python train.py --model="model that answers yes/no questions on an image's attributes" --dataset="dead-leaves pictures: piles of overlapping shapes" --train_examples=36250 --image_size=64 --crop_scale_min=1 --horizontal_flip=true --translate=0.06 --questions_per_image=8 --encoder_arch="regnet" --encoder_norm="batchnorm" --encoder_activation="prelu" --encoder_channel_attention="se" --encoder_drop_path=0.1 --encoder_depths=[2, 3, 3] --encoder_kernel_size=3 --encoder_stem="deep" --encoder_widths=[48, 96, 192] --fusion="cross_attention" --fusion_encoder_width=128 --fusion_encoder_layers=7 --fusion_encoder_norm="layernorm" --fusion_encoder_norm_position="pre" --fusion_encoder_activation="geglu" --fusion_encoder_mlp_ratio=2.67 --fusion_encoder_head_dim=64 --fusion_encoder_fused_qkv=false --fusion_encoder_bias="qkv" --fusion_encoder_qk_norm=true --fusion_encoder_parallel_block=false --fusion_encoder_inner_norm=false --fusion_encoder_drop_path=0.05 --fusion_encoder_positions="rope" --fusion_encoder_cross_attention_every=1 --init="kaiming_normal" --residual_init="scaled_by_depth" --optimizer="normuon" --muon_scale="match_rms_adamw" --learning_rate=0.0016 --momentum=0.95 --nesterov=true --orthogonalizer="newton_schulz_5" --adamw_lr_other_params=0.00086 --magnitude_pruning=0.7 --max_steps=3700 --batch_size=64 --epochs=6.5 --lr_schedule="cosine" --final_lr_fraction=0.1 --warmup_steps=110 --weight_decay=0.3 --adamw_weight_decay_other_params=0.05
Rows from block 4 of the fusion encoder, named by matrix and row number. Rows with one number belong to one attention dimension. Each number is 500 + 50 x the weight over its row's rms, rounded and kept within 0 to 999. All counts start at 0. Numbers have three digits each.
# q: attention query (fusion_encoder.blocks.4.attn.q.weight, 128x128), inputs 0-127
# k: attention key (fusion_encoder.blocks.4.attn.k.weight, 128x128), inputs 0-127
q.66:500567500388500500500583448500500599611500500500500500500622500500634429280418500400584362500439500500500385500500586500500500500500500500395500500500500500500500500500500500500500500413500391500500558500500500500500500588500500500500500566584614413500500500500500500500500500500500500500500427455500500500500535500500460500500546500500500500410500500500500500427500500500575574414500
k.66:500500500500359500500413410500500409500500377363500500500500563500384500500603500500500500500500438500376612500445500583500500500571500500500500500569500500500500573500644430500500399637399500500500500500500500500500500500500500500500400423357500500500500500500500441500500500500500500500546500500500500500500500500438406500416621500500500500578500500500535594500500500500500500500500
q.67:420365500609500500500500595500500500500500500500445500500500500450500446500500500500500416500500591500500500575500500500566446615500500547500500500554409500500500500500500559500500555500420500500578582399500432500562500472455535500500500500500376638500425500500576383443500408500440500500500500550500409412500500434431587500500500500638500536500500500400500443585500500414500500569500
k.67:500589598500500500500500588500568500500500500500500500654442554603500500500500500500500500500590500500500500500500500500370500500500500500500500500500583475500573404500541500386500500500500573714500500577500500382500500500500500500500500500407614500500500500425500500500500500500500455500500622396640500500402500500500500500500500562500452500500500500500500500500430500500500500500353
q.68:500500500625500500500500500577576500500500425500500500500500500500398500409500500636433500500500500570419500371500346500500500500500500500500500500500500500500500500500500500500500500500500396500500424500357500500437559445500500500500500500591500500593431500500500500500500500500500500500500500500500630500500386382569500679500500591500500500601500500500500500573500406500576427500500
k.68:500500500500500500500500500500500618500500500500500500598412500500500421500500500500500500500580500500500500500400500383500500500500500500500500500610647500500500569500500500500568645500399500500500574500500500500500500500589500575500500500500500628500500500625500500500500500500500500409500599500500500567367500500310633500500500364500500500500622500500500500500500500500500500500500
q.69:587500500432413672500604500500500500377500500383500500500500454500395563500500414500500430500500500500500500500500500500500500616429500600411500500500500500500500500500500500500500500500601500500500500500385500500500500390500500423500500657500500500555500500500500500500500500500339500500500500500580500590500411500500500500500500500354500608500500500500500434500602500500500500500500
k.69:500500500500500500714500500406500390500623500591500500500500500500500500500368500500500500500500578500500500500500500500500395372500500500500500576500500500395500559500500500500500500615500500500500500435500500416500500500500500500444407410500500427639500607500500500500500500500500356500417500500500500500500500429500632500500500500500500500610500500500500500500500500500500627500500
q.70:423500500500378500589500500500500600500500500500500596579500500500374500459391500500500500500568398500416500500591583434500500500500500601581500443458500500500500538500500500500500500419500629500500500434500500587427500436500500500530500500500500465500442601500500500500500500500589550500500500500564500500500500500553573500420382500500500611446500500500372500500500376500564500500633
k.70:500577387589500430500500632500500500651500500500500500500500500500400500500500500500500500500500565500416500500360500500500500500436500500389500500500586500500500500500599500500500500500500431500500500500500500500500500605500500500500500500500500500604634500347500500558500500500306500500500500500414395500500500500500500500500500422500566358589500500500500500448500500500500500574500
q.71:500500423500500573500584587500429608500500500500500500500500500500500500417500500500500500500500500500585500500500500500500657347500500500500355608500500500500500500500500618500571411500500500500613585500500500500500500500593500500500500588418500500500424414500500500500595500500500432625500385500577500500500500429500500500429617500453500500500500500500500401500500500432500440418500
k.71:500500500500432500500500500389500500500500500500500500500374424406429602310397500500500500500566500500500500500500500500633500500500500402500500420597500500500500500500500500500500500500380663631500500500590500500500500500500500500500564500500500500347500500580500500500500500500500500500387637393500500500500421500500500500500500500500500448500500500500500500500398500500500500500500
q.72:500500500500500609500500500500500500586500500500500500500500553500500500500500500500500500500658604622500500500500500500500500500580500607411500424500500500500500500500500500585500500500500500500500432500500500500500401500632500500500440500500604310500500374447500500500388500500500500500500500500500500500500500500500500500500500357500500500500500377500500586500365417400500558617500
k.72:500368500500500500500500500500500595500438609500500500500593500500500500500500500500500500500500500500500415541593466500500500500319598581500597500500500500500550500500500608422500500500500645593500500500500500409500500500500500500500500500640500500500500581500500584621580559500500552500500580500617500346566500500558500570500500500500500500562500584500500576500500500500500500500500
q.73:500500500500500500500500622572500500606500500500500500500449500500571500500500600500387436500500500581500500500500500500500500500500500500418500500500500500500500500500500500500500500500569500348500408500500650500500500500556411500500541378500500408500500500500360500500500500556418595412500500431500500399500500408405392500500401500500500500574500402600500587582500500500500500418500
k.73:500375500500500370500500500580500624500500500436500500634500500555608335500500535500500424500500500500500500500500500500579500412500500500576500500500500354500500611553500645591500500500413620500500500500500500500500500500500572500500500500500500500500500500500500500500500500432500500500500565500500640500500579500500500500575500583500500500401500500500500416500500500500556500500622
q.74:500602500500500500500500567500500500450627584500500500500500448500440500596500500500500500500500686500500500549561580436559500500500500500598357500500500500500381500405500500500546438500432500421500500500500500500500500500582434500500500500500500500500500500500330611500500500500500500500500500500500584429500500500434500500500500500390500457500585500671500500394500500594500500500500
k.74:681500500500580500500500500547500402500500500500500500441500500500500500500500500500397500500611500500417387500500500459500500432395500588500500500500500424500586500591410500500598500500500500500433500401500500500580500500400500500397500500426500500500500500587634500500500576500369500500422500500500645500500500500500500500500500572500500500500500444500500551453422500616442500500500
q.75:500500571500500500500412500500500443500425605579500500500500500386500587572432625500500500500612500414500611500500500500500500500500500500587427500500500500500599500500500500500500500500500500500500500558500500613500426586500500500500500582500430500415500561437500500500500500500420500620500500576500500500500500500407615500500590500599500500500612500500424553500500437500612500500357
k.75:500594579500500500500552398623500500446500500500413458500500500500500500500500394500500500426417566500500376500500500416500610500500436419500402500500637447398500572500500500500561500500623500500609500500500500500500500500500606500400500500591500386500430500424410500500500385500500500500500500500593500500500500500415500500500500500500500500500500500500500500612500427500500500500424
q.76:500500399500500596500500500562500390401500591500500500500500373500500500500500500500500500500500500500500500500636500500500500396500500500383500500500567500500651500500578612500500500500582398604405500353500500500500500389500500500500383500406500500500500500423558500388500500500500500500500500500500500552500500500500393500500500500500500500500500500500500375572500607500500500500500
k.76:500500500500500389500500402500500500544500399500500558428500576612500500660500500500587500500500500500404500572640500607361423500500500500500500427567406500500500500500500500500500500559500567500621500500500500500500402380500500500500500500500500500500615500411500500500500431400500410426500500593500500500500500500500551556500500500500500435500500500447500500617500574500500500500500
q.77:500500500560500500500500500500500500500500594500500500500571500500500500500500500431500500389500500500500500500500500500500634500585407602500596500603500571500500433500500432594500440500500500397567500500500363500500500500412500500500500569586500500391605429500574500500500543500500500500500500587397500500423500500500414500621500621500500500440461500500500377500436500500592591562500
k.77:500500500500500448500500500460500389500500404500500500580560500653431500591426500500560500574500562500540500538500500500500500548500500500500500500500500573365500500500500422500500500500500587500500598500500500500500500431454500500536500500500500592554500500500411500500500551500500500500500500337542500419422368570571557500590500500417608500500500500427573500610500500500381402538500
q.78:443500500578500446375500500583500407500595500500500435500500500438500500500423583457500500650621565500500500401500500500500500500500500500500500581412500500500500500589500500500382500443500554583398500440500500500500448500500500500380500500500500500578546500500500500370500453447575500541500500500500500500500500500500591500500500581500648420500419395577435500500500500500500500500567
k.78:500500542500616500500500500500500500500566463583500500500500500500409500500500444400500500500500500500568581500500500500500412597500567500500500421431500440447500500500597373500500500418500500500500500500412500500500500417500500500500608411500574500579500500430500500579439500500408500500500500408603645500556457640353500500500500387500500500500500500583500500566500500500500500596500
q.79:439403500500609500500623500500585564500593439500500500584500500500590500500500500602500500448500500560500431449500395600500500500500500419421500500586500500500500500382500500500389396500605539551573370500500456500590500605500588500500500568500500500500500500500500434361500500500565500578440500500500566559500500500500467500500450500441420500500500500500437500500500500500500500428500
k.79:500500439500500500459451628411446500500398500500500500561500500500500500500500552500500500455500500445500594500500500500500500500500500440500500500429500440437500619500428596404582500500500500500500389342500500500500424500500500500564500572405500500392572611451629500563500500500500500500586500500398500500411424448500500500500500500500500500500500500500500500500432435621605500500395
q.80:500500500500500500500500500420500556500500500446500500500500500500393395500500500573577580500542500500583500500620411500610500500500500611500588500627500500500500500443500500500429500500500500415439500500500500500565440597500411500500500613500561552440500500607500500500500500619500500500500577500566500500593424567500500560500415500551500500545500442500410500500500598500500361500400
k.80:500500500586394657500500500500500500408500384500500500500500500581500500500500604500500500500500500380500500500318500500500500500500500500500500500590500500500412500500399500500500500500500500500500623500500621500343500573500500500535500500413500500611500500500500500428500429500500500500500500500500500500500500500500500500500500500500500500500500500312500500500500423500500648598500
q.81:500556404500584500500500416500500500500549580500500590606500500500500408500500500500500500617500500500500500500418426500500500500416500596401500500500417500564500500500500500500500500570500500500559500500500610500500500500500584500500500500559500500500448541416438500404500578500500500392613390500500500500500600500500500500500580621500500603500403500500500645500500500579500426403555
k.81:625500500500500500560500557500500500429500500595598500500500500408500500500500558626378435500500500500500500500664500500500500500500574500557500500590500500500500500410500500500572556388500588500500500500500603411500578500500500500451500500500411556500592450500500425500500500585500421500500500500500415500500500500444500420500500581616500571500500500500500500500449500500652398500500
q.82:500500697500500500500500656425500541500500500500500500627446560500448587445500500500574500422578500594500500567427500392500500500500438500500500500500436500500575500500500572393357500500500500500500500570500500500500374441500500540500500500439500500500587500500500500562604500500500500500500421595500591500500500500540500548564500633500500500500500500553500500500551500410500500500500
k.82:500500421500500369570426412500589500620500500500500500630500440500500439433500500500500598500377500500500444581500500444500500540500500413500500421500500500427434434500500500500500500500500500500572500500500500554500404500500500500500500577500442500571500500500576500457557500500500500500500500430500500500423500500580500500500500500500380500422369500579593500500500500500362453350430
q.83:500352500554500633500629500500500500500500573500500573500500500457427500500500500500434562420500500500500500500500445406618500500447428500438427500500556500500500565500500500585500500392500500500555439446559500500500500500587500500500595500500500454500419500452430500500500500603352579593500590500500500500500500500636500500431420500500500500500500500500500500500500500500662500500547
k.83:500500500500500500500500500500444500500435500500500500500500500500403500500500500558500500500500500500500500500500500500500500399500408500500500500583500388500616412500500500500500500500500500500395500500500678500500500368407500500500500603500402500500500500500500500582391500500500500371417500425574500500572500500433500500406551731500500500500500500500408614500448500500500500500500
q.84:500500500500500500380500500588500500500500500500500500586500500500500500500419500500316500500622500500500500500500500500426500500500500500597500682500427419500643500500419500500500500378500500500500500500500636500397500500500500500500500500414583500413500500618607500563500500419500606500500500500500500500562500573500610500500500500500500500500500500500393500500500500500500446500500
k.84:500500410500500500422450500500500585500500643500500500500582500500576500581500559500500500500500500458500500500443500621500558500500500500500500500500500500500421419500625589500500500391500592500500500500500500500569409500591500500500500500500500500500500372412500500500447500500589446593500581585563605395500577465558500500500500500500500500595500389500500500500500579500500596637500
q.85:500500500576500500500500500453500500441500500451500500500500500500552500500500500560500410500418500500500500500500500500500500500500500458553570500500500500425500410500500500500500375500500500500559500407500500500500500500579446606500602366500500500571557500500500500359500500500500577500500500500500597500500500371411550500460500500415599500408350500500605500500500500609657631500500
k.85:500500500500500542500434500675595500500500500500617500500500500500500500558500500500500500500449404500417399500594500500500439413500500607500500403416500425574500458500500567500609500403608500500415500500617432500500500447545500500500500594500500500500634500500606500500500500566500564500597500500500500500500500500500500419500500500500631500500500500438500500500500582444500500425500
q.86:418500500589500597423417500500500645500500500500500500410555500500500589500553557500500500500500500500500500500500500500596500423500500558576500500500500500500600536500567600370415500500500500436576500500500500500500430549453452500500565500500500500500500551500500500500597500589579500500555500500547500500569417452500500500417388500683400500500500500500417500586500500500565500565574
k.86:439580500500500500547500500500425448500574414500500500500500428435500500500609611500500421500500500574500500500500500572500500500500384380500386500625500500500500500500582500500579551500500500582500500500427500564500500608500500418412500500571500385566500500589500500500500500567500500500500500580584500500500421452557500500632552500500581500500500617391500500500500500500500595500500
q.87:500446500500500500574500500500464542500576500542500500621500422568500500432500425566500542500570321500500500500500500431666418500500500500500500500500500638500500500570500500453500398500500500500500500500500500500582441547500500450500500414500500577500500500500622500588500500500500588500500393500500500500500500500500500626500382500500500614413589427500500500575500500571455500500500
k.87:500500500500500500500500500500438500500396408500605417390500568500470500500500500500500500418628500500500562500573384410500500500500500409500500572500500500500600500561618423442500500451500500605500500500500500500500500374500500500500404544500500500595500566400500500500500562500500583542427500500500500500559500581500612500500500572500500500609429500500500500500500646500580500446500
q.88:500661570500500500500500500500500500438553589500656500444500500500500500610500500500424500500500500500500376500500500500500415653500426500500591500450500500565500500500500500500443500500606500500500500500500379500500500500500393500454500500500500627420500500500590500500500568364611500500500500500409500500500500500500500500500500500591500550500500500403570500500406500500500500607500
k.88:422500500500500500500500572500500500500500500500500426436500386500500500500500380500500500500500585559401500500500500608500500500403500591500500500500500500500500500423574500500618554367500392500500544500500500500500500405500500500500575500500456500500500429500588500542643562500547500500598500602500500330500500500500571500500500428500500500500609500623500500558500614500500454500500
q.89:500500500584500500500500555500500592550500500500500576500500500500500500562402500578500426500389371418500500500500500428500530602500500603500586500500431445500421500500500500500500431500617500500392604500500500500500431500599500500500500620500500645500500412500500500500500500500500500500500500677621500500584500572500500423500500500500500500500500447438500500500500500500500500380500
k.89:500500500546500500500391445500573568413500563500500500328500379500500500500500500500500591500500395500500500440456500344445500396596500443500408589500500586500500500637500500500500500500431500500500500500500565500500500500500500500500500500500432500553500500500500580500607565500500500500500423500500500569370500500500500415500441500500500500500500394552500500500500613500625500500500
q.90:574500500500500397500554500500500500500500500500393443500500500500594425500500571500500500550500500500643320588500500573500500425500500580587500593438620500500500500500500448500500500619401500500500500382431500551500589500500500500500500500500500403500500500500557500500398500500500500412500436500500593433500500434500500500431500500500500565500500459397500592500500551500500520606500
k.90:634579500500455500500500500500500500421500426567500500500573500500500427500500500570500500500500500500500500500406500500500620605500500500500500500500500500500374500270418500500500500500626399500500629500420500500500389500500548500500500553583500500455500441500500500500500500500610419500500500500432426500500500500500500500500500500500500500500435369500500500500620500500500407500500
q.91:500500623500500500500601500500500402500436500500500500413500607500500500377500417500500600500500500500557617500500500500500500500416588500500500500500500500500500500500500500500500500500500500500500439500500500500500421500500636500500500500500500654500500617500500500500500574500594445500500500500365500500568500444500500413366500500425500582500500367500500500500500500416500338500500
k.91:573500381500500500500500500418500500500500500500500450403500410434500422500429500458500500556500500500500500500374500566500500500447424500500500500609500500548500554423500430500421500500500436566628500411500569500500500569500500619500500500500538500500500327500500586403500500581500586500418500561500500500500600500500500500500500500500500500560500500399555500500500432500451363418451
q.92:500589500500582500500591500428500370500500500500500500500397500638619500579415500500576500500500500389500500500554500500500500500500500500500500500500387500500595500500500500500434609500500500500500500500500500437500500500500399500500389500500500608431573500500379614500500500500429500399500500500500500403500500500397627500414500500500500500500500500500500420500500500500500500500631
k.92:500500500500500500500500500500366500630564500447500500500435500500500500500500539500500426500500449500500500500500500576500500500500500500500500387500500500500500500500500500394500500319548567500680660500423500500572500500500500500500500429500500338500500500413500500500500420574577500381500500500500500500500500500500415500541553500500500500500500500591500500669500500500500500565552
q.93:500500500500560500500500500458500500500422500500500500500500618500500500500570500589500448370500388427424500434599500500374500500500410500500540500500500500500500407500500580500500500539500500500632500500500500500500500443500500621500500500500500616500500500500500500500500424500377500557377500500500500500565415603500500583500500500500559341600500500585587500500549500500500500500594
k.93:500500500500409500500500500607500500500500545500599500583500500500593500425403549321500500500500500500500500500500500580500411500500500443500500423500576500500500500500500500500500440500626389500419500500409500500500500417500500434500500500580500500554645597500500457548500573500500500405585431436500500434500559500500612500580448500448500571429454500564500500601437500500500500500500
q.94:500500500500500500500500422500450500500500400500430500500500500500500500500500500500500500500388500588500500558500500576413500421500500500500500500500500601500500500372500500402397442620500500500500500568500500500500500391429500424500353680415500561562500500500500610500500500500500615500500500500500561563500500500432500582500383500434500500500500500580500500395500500389500500500500
k.94:500423582500500500320500500500500582500500610500432500500405414500500551500500500500571500500500609500500449580500500500599543452396500441500500500500626500461500441500500500500500437500500500421500500500381500500500500500500440543399561500500615500500500500500500621582500500590500500500606500500500500500452500413555500500500500500500500601500322500500500560500457500500500500500500
q.95:500500570500586500500500500500500500500627500500500500500588500500500500500500608500436433500500500500500500500500610500500500500500569500500500500500378500500366500429500390500500500500566500500500571383500500500424500500500431500500500500500500584500582683500500500419554500500556545500500581365500598500500500500500500589500500402418500424500598500381500500595437500500500500500500
k.95:500500500500500446342500500500440500500500500500617438500500500500500500415424459500500500500500500348500500500500500500500500553500384500500584500500500500578500500500500365500500571500500500500552500403500408500500500500500500500605500500593500457358500500500500500615500500556500390312500500500500566449500500500500556500595500500500575500500407500500632500500442500500500500500500
q.96:418500500500380500500500588360599500500500500386500500500500500500500500500312500500500500500500500395646500500500500500500500449500500500500500583500638500500500500500500603500587500500602437500500500500604500646500500646500500412500500500500377500500500500500500500500500500500500500500595500500500500500385500500500500500500500500500500500500500500500500572500500500500500500500373
k.96:600397500500605500500441500558500500500500500573500500610451500500439431427597500500546409407500500500500422500500500500646500500584500407500500500500500593596567500430500450500500575500500500500500500365500500500500430446500500403459444558500500500500500500435463500500433500500413380500500566500500500500559544500500500434500500571500500500500500441673500586500574500500500500500500
q.97:500445500307500500606500500582500500500500500500624368500500500500500500500500500500500500585500500622500587500500500500500568588500500500500500556500500500421591380446500500500500500500500599642500500355500597574593500500500500500428500431500500500500500500500500500500500500500500500500500413500500500422500625500500500500500500500408500500500557599500500500500500500404500587500500
k.97:500500500500500500500500500500500500500500500500500500500595500423500500574500500500500500500572500500447500448500500500500602414500500500500500500500500352500500694589500421500597500572500555404425500500500500500500500500500500500394416500407500500500585500349587500500613500500394500500500500500500408500500500500605500500500500500637500566500404500500500500500344500500500500500500
q.98:438572500500424430500433500500500500500591500500589500500607500387500500500500500500500500500500410392594500500421392606500500565576500500500597500414581500500383500500452500555500430429593500500500500500500371439500616500500434587500500500584500500396500500568500500500500423581500500500500500500500500500500500500500600500500500500411500500500500392500500500580500500569500569500500
k.98:500369500500500500500500500500654500570500394500500500500500500500500620500426454429500500572500500637441500500500500500580567443500500602500554500500500500500617390500445500500565580500500500500500500500500500443500500500500500500629500500500419536500435571500408375500500500577500401500500500500500500500586500500500343500452500612599500500500500500500500538500500419500500500500500
q.99:561500500500569418500417500500603500500395500500557500500500500500574500360500500500500500417500500500414500609381500500500500614500349382500500500500500500500500601500390553500500500500602631500500500500500500500500560500500500667500500500500500500500500500500567500500500500500616500500500574500500500564500500500500500500397500500500500500500500500575418500500500500500500575500365
k.99:500500500500434500500500500500500500500663429500500500500500500500500572500500629500500500500500500500500500449500500500420500500500500385500500500500500500438500500500500500603419420500500500452581500500500500419444500500500500398500500462500500500431500500572370500500590500500546500416500500537583574331500406432500500548500415500500500500335500500500596559613500395500586500458500
q.100:500415500500500500500500500500500378500500500500500500500500453393500500500500500500500500500500500574461500500500569606500500500500445500371500500500593562500500575639500568500500500500500500575500384383500500576500500500500551591500500500345500500407500412407500351500500500422500500500500405500413500594500500500500500500500500500500500500500500413436500598500549500597379500500500
k.100:407430500500500397500428500500500500675500575500500398500500500500500500431500500500500500552428377500500500500500500500401569500500582500500430561585500500500500500500642568588576500555500500500500580500424500500500399557551540500500500500500430500500500427500460500500500636445500500500500586448639500500555500582631500500500500500500500500401500500500500500500500500448576500500500
q.101:553500500500551431419605582621500500462500500500500500500500500500500500500565500500500500575500500500401500640500500500500500500574565576500406500579500397500614586563585500500500500500500500500500500500400423596463500500500500500500500500500603500590500500500426692500578500500500500500500585500500500500588451500500500500500500500500500500500500500500500500500398362595592500500500
k.101:500500500340500500597500582500458500430601427500500423500500500612500326500372500587500500500500500500500409500500500500500500500500500500606500500445565500500426500500500500500500500500500500500500500500500450386500500500500500500500500585380597500645500500500500500500598500500604500447564500399589500500500500500500500411500500500500500500500500500592427500500617454500500500500500
q.102:621379500424500546500500500500500500362500439500500430500500567500500500500598404500500500500500500500548422500500607500336500500500404581500500500500428500500500500500573587500500500500500500500452500500500500500500500613500500552500500403500567411413500577593500541500500500500351500500500500433500500500500500500448500409600596500578500605500500500585500500551500500500500500500564
k.102:500500500553500500500500500500500426500364500500583500545500636500500500500500500629500500500500500500591500500500500500500500500500500418573606500500500408595500500500500453500445500500500500500500447411500500611500500500500500500500500500568500500500500500500500561500500635401500500500500575500500500591500419500600500500436500500368560500500500375500500605401500599392500364500441
q.103:500593500500500500500500401500500500500500500500500500417500500500500500500404500500500500500500500500571325500595500500500500500500500353500500500500625384576500500500417596500500500500500383500500500284599500500387500500500500500453406399500500500500500500500500500500500500500500500628500500365500500500500500596500500500500419500422500500412500500500500500500500500500500500500500
k.103:500584500500413500409500500500416327500605410500343500566500500500564500500500500500500500500413500560500402500500500403500500500413598588500551579575500500500431500500500500553500462603500500596500408404500586500500500500500500500584500500593500609500500500500413500431500500500500500500500500576500500500500500500500500500500500427397500440500500432437500500500403454500500500500500
q.104:340619500500500500500500500500500500500422500500360500500500500403500500500595399587500566562555500576500500500500500500606500500500630500537500500500437461500500381500500500588436500559500500500500500500500430500500500395613500500650402500500500500655587500602500500500500500500500448500500500500500500500500500500627500500500500500500590500500500417500500500500500500500500500500500
k.104:532500500500500500396573500500567500619500500500575500500500606500500500500500434500500438500500500500500402500500500500500500500424500500432500450500500500434574500571500593341500500500500454560500413403376500500500500578500500574500581394500500436404436560363500500500500371500500500385500500500500500500500547590389500500500500427627500500500500500500500558500500440500500500500500
q.105:500500500500575500500500500435500500500500500500500500500500500500500675500500500500500565500500500500561399500412500380563500500500500444584357573500500500500500500500500500500500571564500500500500500395500500500500500500500500557500500500401500500500500500683594416500500568500434500415616345425500500500500500500324500500458566500641500500500500500500500500500500500500500500500500
k.105:500500422430500500500500500533500500500500500571500500500500500500500575416602580500500409361500558500402500418500358500500500500500597500500500500500500500500593500500426500500500500374500500500500500500500445500500500500500500500402500500500500500500500500500500500500600588394500586500500500500378500500500575390500500500500500500500500500500436500586580364423436561625500383500575
q.106:500500448660500500500422500500500500584596500399500500332500500500500393594584500500553500558500500500500500430388500455500500500500500554643500500383500437500500500500562572500500500500500500583500500592500500500392500500416500430579445500500607419500500500500500500561500500500500500500500500500500500583500500500500500606417500500500433500500500500395562500500500500500500600500562
k.106:500672599500500500500500500500500500421626500500500500500500500500410500500459500500500500500500500579411399429500500500500500500500430500613500607593500500500406500500500500441500600500500399500500500500500416544500500500500500500500556500403500575575500500588500546440500455500575500500500565548500422586500500500500500500599500500500500398441500567500417500406500500500585500655500
q.107:500500614372500500500500500500500500500500386500500500594500500500500500500500500589500500500500500500500500500500500500448500500500500500500380500500500500500500500500445500407577380500500591500500500500500592500500500441500401500500584619500500500500500500372500500500500605406500556500342386500500414500390429500587500382500500423500500500500500500500500500500631500500418500500416
k.107:500581500500561500500598547500500399585500608500500500563500500500418500500500500412500500500500500500411500500435500500500618500500500500500500469500365437500500500500500644500500500446431500623558500500500500616500500500500500611413369500453543500500500573500412565500500500453500500500500500500500500500500612500500429500500543500500500500429500558500573500582500500601671533500500
q.108:500399598568500500500500500500396500584500383500500500500500500419500500500500419598500500500500500597500386430500409436500500569500500500500500608500500500500500500500500500500500500500377500432414500500500500500500401604500500500500500554404582445433500500500550437437500500500500421500500500500500407613500564500412500500500500343500440548500443500500397598500500500500562500556500
k.108:500500500398425500500414596500500500344500453500500500421500500500500500500500500500388500500500430500500500500500500565500500500500500500375500500500500500452500500616500500369500372500620500500500500500382500592367500451500500500500500624500500500500500500500433500500536500414500500500500500408500500500500500500500500500500500399557500500500500500344429407410500431420500500556500
q.109:500500500430500407500571500411500500500500500500422569378500500500500500440500500500500585407500500500500500500500500500609422500500500500433500500500500500500581500500500500500599500567420500500416500500624500500565500414500554500563500500500500500405500500500579500500443601500500500500399500500339500500591500500500444420500500580500423500413500500385500577357428400500500500500500
k.109:500323615500500500500500500500500500500500629500463500500588434438455569500500500500591404500500500615500500500500419500500562500594500500500557500500574500500568593445582500500500500500561500622500581500500500597500432500500500500500399500500500500411591466500500500410500500500500421563500500457578420500500454568500500500578411409500572500500500549564451500500500500418500500500440
q.110:500570444420500500500500500500500500500500442500436500637500434429592500500500423585500500500561500500433500618500500500500500449500500500568622500500500500500557500500571500500500576500500500438500500552500500410500379609434500551441500421564413500402500500500347500443541500500370423500500500500500581427500500500568500500500500636500500500500500500588500500500500500619500445500500
k.110:500500500500500500500500597583500500500413500500500427500416677500500554500450500500500500500412562393500500547500594500500409500447500500500500500500500500500500500500500426648571500500434500500603500500500500500500500500563500500500397500500439500623433500411582500500500500579627500380500500429500500500355500500500579500438399500500559500500500500500500500415500500500548500500576
q.111:500500500405396575500605500437500584500500500500550598500500536500500500500500500500500500500415584500438500634500500592500422500500500500500500416615439500500500500500414500500445384500500500500500500500500500500500500560395500500500500500500500500577500500293500500500500394500648500500500500500500500581500500500500500500500410628500500500500500500443500597500500500545500500434618
k.111:358450500500500500500500500500500436561500500608500500500500418367500500441574500560500500500594401500500500500500639500568500500387596441500500500415500500434500500385500500500353539500500500500500500542500500500500500500500500500401500500500500562373500500500500418500500433500500500500588500500500414500500500500423500500417500415500500500500500500705500500500500500500500571500500
q.112:500500500544358500500500500500352574450500500500569500500614500500399500500500500500500500400500500390415587500564407500392500416500500500500500500500500579436500500500500579459500420500500415375390588417500500500500555500500451584500500500500500500500500500500575500500500457500500500419500500500500500500500500665566413500583500500555500500500500500500570500500500500424500406500552
k.112:500400399540500589500500500500500500553401580500599542500500500553450500500373583500448421500402500500500404500500500432395404500500500500500500500500500500500500413546575500500354500500500500500500607500500500429560500500500500500500500500500500500611500500500500500611500500500500602500500500500623500500398372426500500563500500500500500500553391500500500448500500547573426536565500
q.113:500500500500500500500500500598500500500500500500500500500617500608451500500553500500500603574410425415602500500500445390500500359418500500500451614596500500500461439500500433500358422611500500630569500500500500500528500500500500500500500574455395500500500500426500500419500500500500559422500405500500576500500500500500500500500589500500500500448572500500431500500500609500544500500425
k.113:448572500500500500500563500447500500500436500389500500584500500500559454408422500402500500500500500391500500430500561500500500581657500403500500500500609602436500500442500500576500500500500549500500500396500500500591337500500396500500420500500500358500578428500500500500500410500500500419500500500500421500500500500461500500500500500565568500500500500500632500500500430571500500500500
q.114:500500500548411422500500500500500528500391500572500500500641608500500363500443419500500500500500500500500500500446500500500500576385500500500500556500340500500637500500500500500500500500500500400500654613387572500500500531597500599500500500500500500500500500500500500500500358500500500500500500500500419500500500500500500500500500500500398428500420500613500500500500565425500500500500
k.114:500500500570500500627611500500500500575601500420500500554500500500500500500500568500437500406500500500576500428416500500415500658500500436500420500386500500500437500598500500606448500500500436566500425408500614500500500500457500500593500500500500500555565556440500500500500557500500500559371500500500500500404500563500500500500500572500500473500449564500500441500500420500445573500374
q.115:500500500500500388500500500609571445500500500500500500500650500500500500500340500500500500500500567500500500599500585432500500500500500415500500447500500564500500592573500500500500500500500500500500613500412500618500500553500500571500579500500500500500383500500500500500431500500500500500500411500619430500417440500500500627500500310500439500500500500500500500500500500451405580414500
k.115:500500500500500500500500500417591500500500500500588500500367500500432580421586500418500654500500500500500500396500500500500500500500500500500500500383381416500500500361500500593500412500500500500353573500500500388500500500592500500500425500500500400500579500500500500500578562500500500500500500561458500500500607553500500500500500500500500500625500500583500500500575376500500500500500